Weights of a small CTC image transcriber.
Model: 64-pixel images, arch efficientnet_v2, norm batchnorm, activation relu, widths [24, 48, 96].
Rows from block 4 of a small CTC image transcriber, named by matrix and row number. Rows with one number belong to one channel. Each number is 128 + 24 x the weight over its row's rms, rounded and kept within 0 to 255. All counts start at 0. Numbers have three digits each. After the name is the row's rms in percent of the matrix's.
After each channel's rows are labels from the 100 images, of 14976, where the channel reaches its highest value: "colour at peak" is the nearest of a few named colours to the mean colour under the peak. Only what is clearly more common there than usual is listed. The data: analogue clock faces. In brackets: how many of the 100.
# convs0: expand 5x5 conv (model.blocks.4.convs.0.weight, 288x48x5x5, each kernel summed), inputs 0-47
# convs1: project pointwise conv (model.blocks.4.convs.1.weight, 48x288x1x1, transposed), outputs 0-47

convs0.22 117:118116127139091111113138109104151119161108096135125132190139083128150099134118113125134120091104153160179137106123135090160114124143139148180113
convs1.22 092:147119112192077131146131114116091135107182137082134143141150140117096125107141141122088097122179127113131140130095152109109121145134132133095138
colour at peak: black (38)

convs0.86 115:117127105112143137143136131199125170132120140113112149160113070130134166129145106122110116167096137138123114113091137148103127084143160089145113
convs1.86 116:108136158142080110116107141088134078132133118106129132106144133125127145097095096108136100108149132189096129110137142087131086127090138145099142
colour at peak: white (39)

convs0.159 104:134114188144158124113147099156112137155091132146142112133078137125092124097097128099139086123150157111163149150091124106153136132099153128117152
convs1.159 106:085110109132132151150122105150138137128108166131152140130142154135105148153139131139133186117145135108115112139165141105079081107122166068115114
colour at peak: white (35)

convs0.114 089:139110125109129143158142137093125162126123142170153141178105117156159142119109119119129152071145099113138154109109166077116151108087125115129096
convs1.114 101:145165110135119077105117129167136137143090089114082155152143124101113097142132145138124095155116112084106125144148110148147091104126153138160159
colour at peak: white (37)

convs0.4 096:119131127137147140154137096123064125098113136172130140111095144111122150089129089129115131126140150112163193180129098133124141134153098118144116
convs1.4 092:144154128148132120097146138120177107114116130143117081119085118139133150148140159126167115152138128105130106100138135166121112119183133198123100
colour at peak: white (34)

convs0.207 098:147158111128127130140130079135115119168163106134109137132159133160142142132148097085122153131168114149177124106094100109131090110138116133119068
convs1.207 082:185131138129152102102126153127133126106077104134154139134126152138135110182124119139152131131174134104128120088157062092107119138121128155130117
colour at peak: white (34)

convs0.82 079:132126104175135107162149155106120163102105100156061106144131126098136129155159144091116129119142140106186146148130116136130128127120098104125097
convs1.82 089:165102127139074136088177133151133092104141107131155123148127172117111151106088101136113136143115152141160134124099148087126133155143156154154129
colour at peak: black (38)

convs0.178 083:077113117146153128139179080139102145154091113137112156140110133093154127115135096168135125157127179136145126104105154134143111140149101123093112
convs1.178 105:114122105142067135108122170123145137156166082139131150114150135122135121109138162125139110107096155164172124114101142111103093121080143114157124
colour at peak: black (48); white (36)

convs0.166 089:116157128123166068142129087110103163143124150124101083131125108140135135116168106143141167141129143082117184128104142151118097143119136146129112
convs1.166 069:091124123116099152128116177152101121128145111103128135138120191140162134147139159164138107136140149115151119135113149134069140121173146100094150
colour at peak: white (41); black (39)

convs0.165 098:129135175131120113113161097151125173127158118100099133113114114143151172117084109094130137096144116079110129157129137146178097136154150106120118
convs1.165 090:113104142134111155105107178101102087155138115122131109159156101117119109123107112138146147091108114132129117114123160180123114143097138200138140
colour at peak: black (34); white (33)

convs0.55 096:083079133131162120101125109116125162141158107122133095157100129141162143130129121129099137145156109096117142150114188090164151129162123109114100
convs1.55 091:176140138079110139143119103155158138159101131168122126117113126168133142123134158144096089116085127134096138120101158167080108117130125121139098
colour at peak: white (33)

convs0.236 105:103128170111146125116136117107109190156146121158146113103104088123123147135137147115095113116164145156135125141098185149119074116118129130138092
convs1.236 103:122159095134145138163095135097121138100124166094171160161115153120165112115095103151162128119102108160122118142107082100144129140154131116120161
colour at peak: black (34)

convs0.270 117:143134112102094150138113145134113137146140146112130145146111105179101126136169117076117118132137160121173181172119109111113102075136118119128103
convs1.270 086:138088123143124105132096123103150099098119137109123121108148126119135150107104091133116127131150121179136140064111086106098184105155119165127135
colour at peak: white (30)

convs0.264 117:129118141152112151090174096105118150149130127080151083148107088143141180106124125148112118133110126133117171149089173150124112107118112137139136
convs1.264 110:124113098141144102140140103123131141134099129126114141084101162140099164128170117120136138122117056092161106117159099163134112108149089106116114
colour at peak: white (40)

convs0.14 095:110136164141095122130147116166138082080120161139104112139103113125126136135116090130163091132112163139137116132086120147163145143114182097157137
convs1.14 101:108117107183163134101096161124150154149124093117123113098101119099169128116120119089132151145126149097185132145120138153116109151128092167125123
colour at peak: white (36); black (30)

convs0.196 076:110152125108139128106138135116124143107098111193147135123068141117134150112140108151145176096152113140144182112112138109099117136081103136145146
convs1.196 109:125127172112112075093159124125125105161143123100115139132091102155095185125152141083113140142121142132122163149159135141146148148145130100163141
colour at peak: black (31)

convs0.199 078:151114074113132135119116137168126115074123147129096125160120119120200143130112131104120126145138093129096158157105171131129121129139141117176114
convs1.199 119:084122147110150128144174094132140133159120125144157107101158105158089131182116121109156109094142120129167137114154138140171120146138102087133141
colour at peak: black (32)

convs0.21 109:089113113161108131122169126122155137125123111114131090144143080179134099099150185118147133106102132123175125154126133103108098145136126151157103
convs1.21 099:137114103168145131144099140129131115159196111144105152150145132107109135146124063116125098143161104168140114112116153130152150131133112161088125
colour at peak: white (44)

convs0.143 109:112159149098157119106120117143137106144142115112156139141105129137200115119112104170134118133098107167112159095156147089110100092128127118170125
convs1.143 108:087126149071170101084091122112130146108089149172171132124132130104134141165128131152128150132135127102105105118157138145113152117116167113109136
colour at peak: white (33)

convs0.148 110:086141115095121082170163096132092173124161132139139113146143107148142147123135149147115173073139146105118126102093116120126142134165115108133132
convs1.148 108:115167106163144095112135165127131115142115137149164132116118162128125116133119158123180130187104154132092172125124120147166115162139138143096156
colour at peak: white (36)

convs0.92 090:167097130128152120137151128103085108146117116143154138124099168157144173079125139114106111115142093104124155150094115163163152116134151142103095
convs1.92 091:134146107161105130127105178135159127153146134132099094143192149141114132148110110172137100151144121109121108095159094081124127149143142128142159
colour at peak: black (40); white (37)

convs0.107 101:079141121119131129129184149147123134090124129122125153151085097108132110138116123125151167102118108130186136126090144105138122185085125126139143
convs1.107 103:141094156135143084117105148167124120122153124145162097131179115123133162153165111107126124135137087115119155156121078139135157137163157161143117
colour at peak: black (36)

convs0.53 092:105096139111172099144150121065136145156161079185153140110115146134129126119122165122100104122116094164133121141098141160119115135109125138125126
convs1.53 097:153147112116085134139141133131136188128119145171145128121073167157160127098126089134142185130133139127157166132087151131122135123111116114132124
colour at peak: white (41)

convs0.64 088:158136118116133104121151108096078156123125117140132088147095170111157144121117122104132107074188119147155161167125102141148113112120154121131130
convs1.64 111:179093104119102130124099148136094100161111174136113150107130113144089157120165137127100153133124153112113146118129173135106105131136095122171097
colour at peak: black (46); white (31)

convs0.266 086:130125103166116154127120125114136138090097143135066130133166107144137139127168143105100139148132120141163131197101120136114121095090145125145092
convs1.266 101:149131140100170098087158145137134118135129106096132108137119088106146093125148129121147137106134139111119195079136073147139105152100129146129122
colour at peak: black (36); white (36)

convs0.281 086:111132162121131172136166113140072119103123148140159151105095110126141182126102132113118106109138161122155128134101099105148124123118096138184105
convs1.281 105:116084109130138117111131133124156151137175104130133146162144106173133098122162117119171158108152090111134182143105103155130109129161114139164115
colour at peak: white (49)

convs0.160 106:094140126103082122167062155124089147156102140152159153136100112144122154181110120134110100105143143137116163119109116134122116146145130127117160
convs1.160 121:114141149134128114126119109132144123127166131129175087126139122172144150121148156172101118152140119069123112062175115124136141143158150149137124
colour at peak: white (54)

convs0.1 093:130104113158159093187153137163148157129121160114125147131141113156131147133149121142129092157086093118142127146134124118128103100122090068118101
convs1.1 106:101126154164154112115126134095116101119088101128111123121192106106113105124091129135110115138165153101132156104118132156156137128090157095129173
colour at peak: black (36); white (35)

convs0.222 129:133143082116133087088157102113168129153167116115120104121164105171135155139133122104144132127118143141107121074086134124136111144180121147130145
convs1.222 105:128101167189119149099139138122143115143085078145121116121128130151157121111165138123134119179143125160131118150143145110163159131099182127117122
colour at peak: white (30)

convs0.246 093:089140123146152100119095140134090143153114129095135158187130133098162115135102109132095106101167109116176129155118150141108102115135172145128131
convs1.246 100:118103178139105115168077149125100110132117109180136118100116126179118099118173149120128134118128140091137131127163138122167132111098117093123145
colour at peak: white (44)

convs0.213 087:173109125115153088123151108134085154120136151174152171074137129108099133104140105127137093143116119148136120135081143133127129104131113152177116
convs1.213 085:127147114174136165145122154137129113133121108135109152155073105165090139126149167103118179113137119127106155138145112165129105154153081117139108
colour at peak: white (39)

convs0.230 107:094076096110187133151108117156103162145125116155162096124098144127131141132142141081131145104160104100135123139131142145160141138134098144088132
convs1.230 114:118102144183094119133127107108148152180136121102139140122129178101115153137152130145133139148122166160172153115110097092117099117124142136147172
colour at peak: black (39); white (39)

convs0.119 113:121149179152122114077127106119144107130153107150146098085145113149092126141111152100125137080137155113144116173070122140157135133145148123131136
convs1.119 102:137097106138125156114180128122134130126130188138132168131122148166120173118149117161111155104099066131127159097125111111114112127108133158140112
colour at peak: white (39); black (35)

convs0.126 106:094151117111104119155122132170120142139137104121127135143087092138131136123144151090142135110194147108163168156117112085102100107161124121139099
convs1.126 095:167143170124135121124123108150121131157139143189135111118136137141125145144116086144135092114091082122106137088097111115104099122094169155133161
colour at peak: white (44)

convs0.195 076:083170158164143102133104107127107167153125116126105101130113114168123128167150130160096121113144125117152151118142162092108078159113101139114129
convs1.195 079:136072146106161141126170121137133082164148173134176146140150102094108139136097117156122123119115115114154132089117131128132129119132165117173113
colour at peak: black (34)

convs0.215 072:122137138091141097114136119115163136129103174124163171156109130109138142128138130129158107146103170156096093133065158146134089113117096118120134
convs1.215 090:152154119120136117140085158118115142119145104127118106168133144120084128125141112116152134141145105095159130131131123118122173146069129142056169
colour at peak: white (32)

convs0.265 111:105147110137107135133107149086121159120130163127085164143132084145146148158144143114120117099158130171156118182101129146132132106091097118110096
convs1.265 110:143157147133144147159122123113142139128125121105139097105119134114120115110121082199150119114113145125158157118083097106129174104176153107125094
colour at peak: white (36)

convs0.233 118:129154114124090119131180176130130130115095133140098175122109097131178141148119140065158110102157128142133116133113119127158146127104100128102113
convs1.233 103:151127180102163126134137083101139110145189145098129107168179138116143128131135132136140125148110109124182148120109112135129145117136150088154138
colour at peak: black (35)

convs0.65 104:127113134148133132127129087128140147169114114130137155136108149167158139112114096153095123123134104093136155077108082165142112138114102163184116
convs1.65 099:164125130136123129108145140115097121090088148134136162110143159103148165180113122118180107115150110129145105119177152126139157095111105132102160
colour at peak: white (35)

convs0.172 072:124142119147119126108134111145144126160124146110150139137121140141168111134096138098154100120100065139144134198107102094089105149102130105155154
convs1.172 099:115149093155148115149140121116151168155102098105110056155156143177109096141132112145097111123135161139144134127140140117164139110098116131120159
colour at peak: white (44)

convs0.48 118:132093137132169141093152135129147090094143156119139116159134099160166160154144115122107119115134105150137133159102128084097094112090119127178136
convs1.48 104:154128108099151122075143104110164144082139123137116108123135117115156107107094073111148087160117131155128093103119142150130099116135145148088107
colour at peak: white (44)

convs0.202 092:117174177120135125127175086107147140121118143110127130127104114129133090134141123137113127088115164176134122140136153083170087146096095110129136
convs1.202 103:123078138165146134102117136140133066147178138148116132120155135135114139120084136092132151103139127087175136103092138104119148119118149118157148
colour at peak: black (47)

convs0.26 112:095169144135103101112108157092147129137125122134115187126114104157109098142116139153141147055114173101128141140133112163146111155119124120133116
convs1.26 116:155116120159138141073159140133121112114125106133150101194107107114092124153113154106099135180127141112119144136117100128146133085131109135139080
colour at peak: white (41)

convs0.177 080:132128169142156068105125104121135112098107168140117138134127158175124122105124142162152139099103130135119101162100110143182099143101106124153134
convs1.177 094:126122094131104174125143136133093135121146111168120107180126111120061144161117112108121116144137147164100144166101111131119162151128126097094115
colour at peak: white (43)

convs0.49 119:133081091168189131129141165133128149134137132159141117152120103109159155101127098118109160162140087101136144122134122106116118101094097145147102
convs1.49 115:146123141103147148136110127127127175127112145156127119080142130162125107166093085101150136103130132138156151131107116185137165133185112104125137
colour at peak: white (36); black (32)

convs0.262 080:138153123151109135110171121139130124134150076115111126178117124117177141129113073107143131123152142137134067168096104131150096124114115126148153
convs1.262 103:133085136183128084122119113132143111183147149156137128129146155146081099125140126098146144102100132084149157134127172122163105129109141121139130
colour at peak: black (45)

convs0.76 104:084158105136131135141126147131153162118115089080120143165146105165146148130134149183123142083113130133125145150110135107114084141143115091125090
convs1.76 100:164120114115151085127134093127127104107188094146117088129144161132147103139115155097125091136137107081159122106114140158139107160129110150132158
colour at peak: white (52)

convs0.144 121:087133145135122103140151140109081150111160113118126171141130136069148162140153160143136157094102111145162132120097094158119112105102142105114145
convs1.144 107:077142121135121089077135146189173123150093158149124128106138120166128095089107093110140149136103128156094124138138142112129145136141137130114133
colour at peak: white (32)

convs0.83 104:144129198118117122135116117140109143136094073128081166118138126144106118116115088129134177119145138080153146148139157089135134130106120147131146
convs1.83 087:130119099114144106089129114139154109095113158151191121172153119141099142158117129120112089108137112117150116119141111099084123122158122176131092
colour at peak: white (31)

convs0.190 113:150159132138121086106186107141178128148127103127137132159120126123136101075132105145135100067133147116139144140130151103126086137110136124168120
convs1.190 105:117159151173139152153161130151124086147117120134122173119103132124111089116132132119152140108120129148131097138161193145112107177152114160109146
colour at peak: white (35)

convs0.97 117:111171175087139142141137140123133154141082116117120114154104104118163128109123100113119161148126132146137156155133136103134139099140142050131094
convs1.97 104:150138121118143155138107147123123131145145132183166143120166146136105154169167100154099126138150156127086105086151138075113119130112119124088127
colour at peak: white (34)

convs0.141 155:138108103117098132123158128095113118161103112116134065155129104148150122136134171117093136116129136123134170146129144112102097135113144161200136
convs1.141 114:094100121128158109153130098161095150142167140119123150155118135133152123129128114105121129174098151135125122116097136130124147104172156061078120
colour at peak: white (40)

convs0.185 094:178135097107128092125153143162118160114108108170150132138109101139101121114130105118184073107140180107128147134130118155101117139126123154117119
convs1.185 105:110071155142158160129119153110112133138166161086117145133133167089107126140140138140124159102141134135094139141165119166113112144186134127142149
colour at peak: black (50)

convs0.251 090:087123171126134100140107139116070133136064138121141145139084150145141144147129103191129102147125118141125156142116141148127131126162110092135136
convs1.251 107:101173105131084125143129107119159117088147115132123165118173087129171115145100157140100117137119163092132154087122139123115124124097169128138134
colour at peak: white (47)

convs0.93 102:113131148116148172091129110128104149140124149117137116120143145174118146155126106091087126101162124133146145129090145095160161165111080121155094
convs1.93 111:118118136128138148202111164122110113095105092127143124163160117119117100110150140160131108142158126149107170166130078137109106113097136139149127
colour at peak: white (31)

convs0.19 129:101177140156167097098147101125125104117137151131117108135128127121154100149105125093152101152142109174161138143065158136154109105123131105136111
convs1.19 112:152159103133114168140135156110189140137111117139144142141130107125116145100179129145178114089128163151088148142107109159116111123123107151104099
colour at peak: white (43); black (34)

convs0.174 097:146102136131137101114170106119158098118127159147124139142089109135155169115131092123093081108165134192108110119137149117163125132094107144136125
convs1.174 102:109113137151106125099114129145128155124118091163119109117115151099118095118134109142101204104140116108104096138142146105149095165168162147157120
colour at peak: black (36); white (30)

convs0.27 098:098106113115154128155110139112098127079070174150148152118146146161158146157139115110098105137122126133156146141130094110142115123169121124143079
convs1.27 096:165158147167108119114113133107151111128176121155104117141162096118139122143106160113150095157136142120100156111100095158097109119175167136124148
colour at peak: white (40)

convs0.147 078:136154107092094114147143095112086143145113130155101116144159085187146091155127156126118119108118193114127126104106126142138110132126153120139146
convs1.147 096:147078178115164103078117120167110160158148153158122138120130150118084129160127112141103148129112144153129142131146117111155084162127133109137115
colour at peak: black (36); white (30)

convs0.44 102:118136138084123150140152142131113112101079164108148126140108114170122173151129172133087118111105152163115137151116111084115126101115172149136113
convs1.44 095:110121145105120122125106136150118164115155124163150093155133132125101136140192153103141144129196123121181132155097127141159143138123087117122121
colour at peak: white (55)

convs0.68 119:139129144146126127136142101126146130160104119077120185135105147150173138090146103119161116146148123166142084120092118098162142117106112104110097
convs1.68 101:158151134091146150153139123133089153098115107154118142100147128066136120150112105116095100157116108115127128126131163166115085097123102105087124
colour at peak: white (56)

convs0.96 111:111132158118158122124110128107101133158124093122095142150141188143087132130124156142119139112135148065136170140118109141110083123141097173132112
convs1.96 098:135138146166152141115123102170151135115157107129169137139154078154149131133085135110094124155165129127134148171122135080155146128106109116109089
colour at peak: white (57)

convs0.112 084:138112122114169094111138070093108105158154094139155097098146137116149164094188135148131134143149111130143157126111152098125108150144119119124143
convs1.112 073:068110139105104149100133122120125121113132170143129099140105106183139140113168150103089169096130131135148110116142116145099105113095112122168113
colour at peak: white (34); black (31)

convs0.2 098:152172125138123150107140131167166156154133119077094120182142118128127118128154110110119064135152130122167135129093114108111114144097134114100127
convs1.2 096:110119105137117121144108158125135132107056123131119122102107090130107108105127098115141143078126123107108082142198134127124128162137104156148123
colour at peak: white (48); black (31)

convs0.219 093:133114159151115124071166111132114114149126111151143130148114100177137116136166130138140066075120156132148125155110151111139103147106088117123141
convs1.219 079:134149126077122104092133142154145156117107152114137096127103092166129150102142112139153147148115103141121115119135146098133137143165149187182155
colour at peak: black (37); white (34)

convs0.90 116:172154127120118101109133090157125103143147129104149125123099166156123164110169108133151096073138162149116119102092126116159115117120124175129119
convs1.90 099:091098114118128149106113102131120134124134160121101135123140106092132127145085150131127151115096109058161086142159173093152112145114139108149145
colour at peak: black (30)

convs0.206 083:120099125160162120094148149133114169126107112177129131117134126083148128152131090109132172158134123118154160110082118141150148078132102096119122
convs1.206 091:153126108130172136143128107072151110096124154125143084091168147143080112110122153129140094089107113101134145165118121145107121113149148115141153
colour at peak: white (32)

convs0.131 104:088170143141148106123189078118121114159156104129134155119126120128140118118175129132156134088130124147154117140113144093112069149125106132127105
convs1.131 118:136122134153109139151144133186141178156112128134086118084118110137122145117135124147121133095170125113107066132118165145157152150121138131098163
colour at peak: white (36)

convs0.250 125:090166139092131121140197104095136139117137126116124128098106122131158133101175137105140163116151122146117118091113140096171103154110146104143113
convs1.250 108:158100139151119143129118144126167116145140112136107087080165107112156130093144155144137114104124117129073122150087139106131127083104128174110151
colour at peak: black (39)

convs0.220 077:108144150095144092143145131108127142086091174193109127123131119165122086123140114118112141137139189130151150129105127131119144123088122108151113
convs1.220 073:134135117103129160154099145122124109091114156162165121132118118109084159162126123137149062137150119146140130131198148130130095128119148144098129
colour at peak: white (39)

convs0.278 104:128114123129124150166152160122127123096129136129114185135141102103151159104131112103133133142133101127198112141134103070109138131098083153138107
convs1.278 108:121108130087128136089113091133077129188104115132131134117138148099107158144142098123105149108153116183090116124118144117140102103115141098139093
colour at peak: white (50)

convs0.157 099:102117174103105117152158095111078128127114110115136099127121129180117153118110147141133155093127164114156159136076128134136126106121150111156171
convs1.157 112:117136104160101099110147126118132141139172107104123143106131130084150080129118139124111125148142083065120101092113142117130125107147109187145116
colour at peak: white (38)

convs0.252 090:069162105130147094125144112111134116113093123156112133117177132140121170104147158138117155133118123073124130135105167158115087141134161148143114
convs1.252 103:123091169085119084135122162197149155112128143136161108128142132127112125145118157137134105131138121137113097134116121105138093150074148138153161
colour at peak: white (37)

convs0.283 103:146170112112168116163122127132122130108059167147123146141088111110152102114130121129131121143160115116188150120129100099141105137098128100156135
convs1.283 101:121110107135116090075149084113090143127139092153111140141142119106112117163098144135092121126119181101104121158154144164157139113131159105117105
colour at peak: white (33)

convs0.150 094:154109099119101101135138099152083145099162131108121099180126126104149124105095131122144077137154114123161145126112153133140101143141152170171126
convs1.150 094:126143118142117113156083143096162097183142128136117143088116120144140184128105151082104114128145110118135140133132124172115151091117089155119145
colour at peak: black (33); white (33)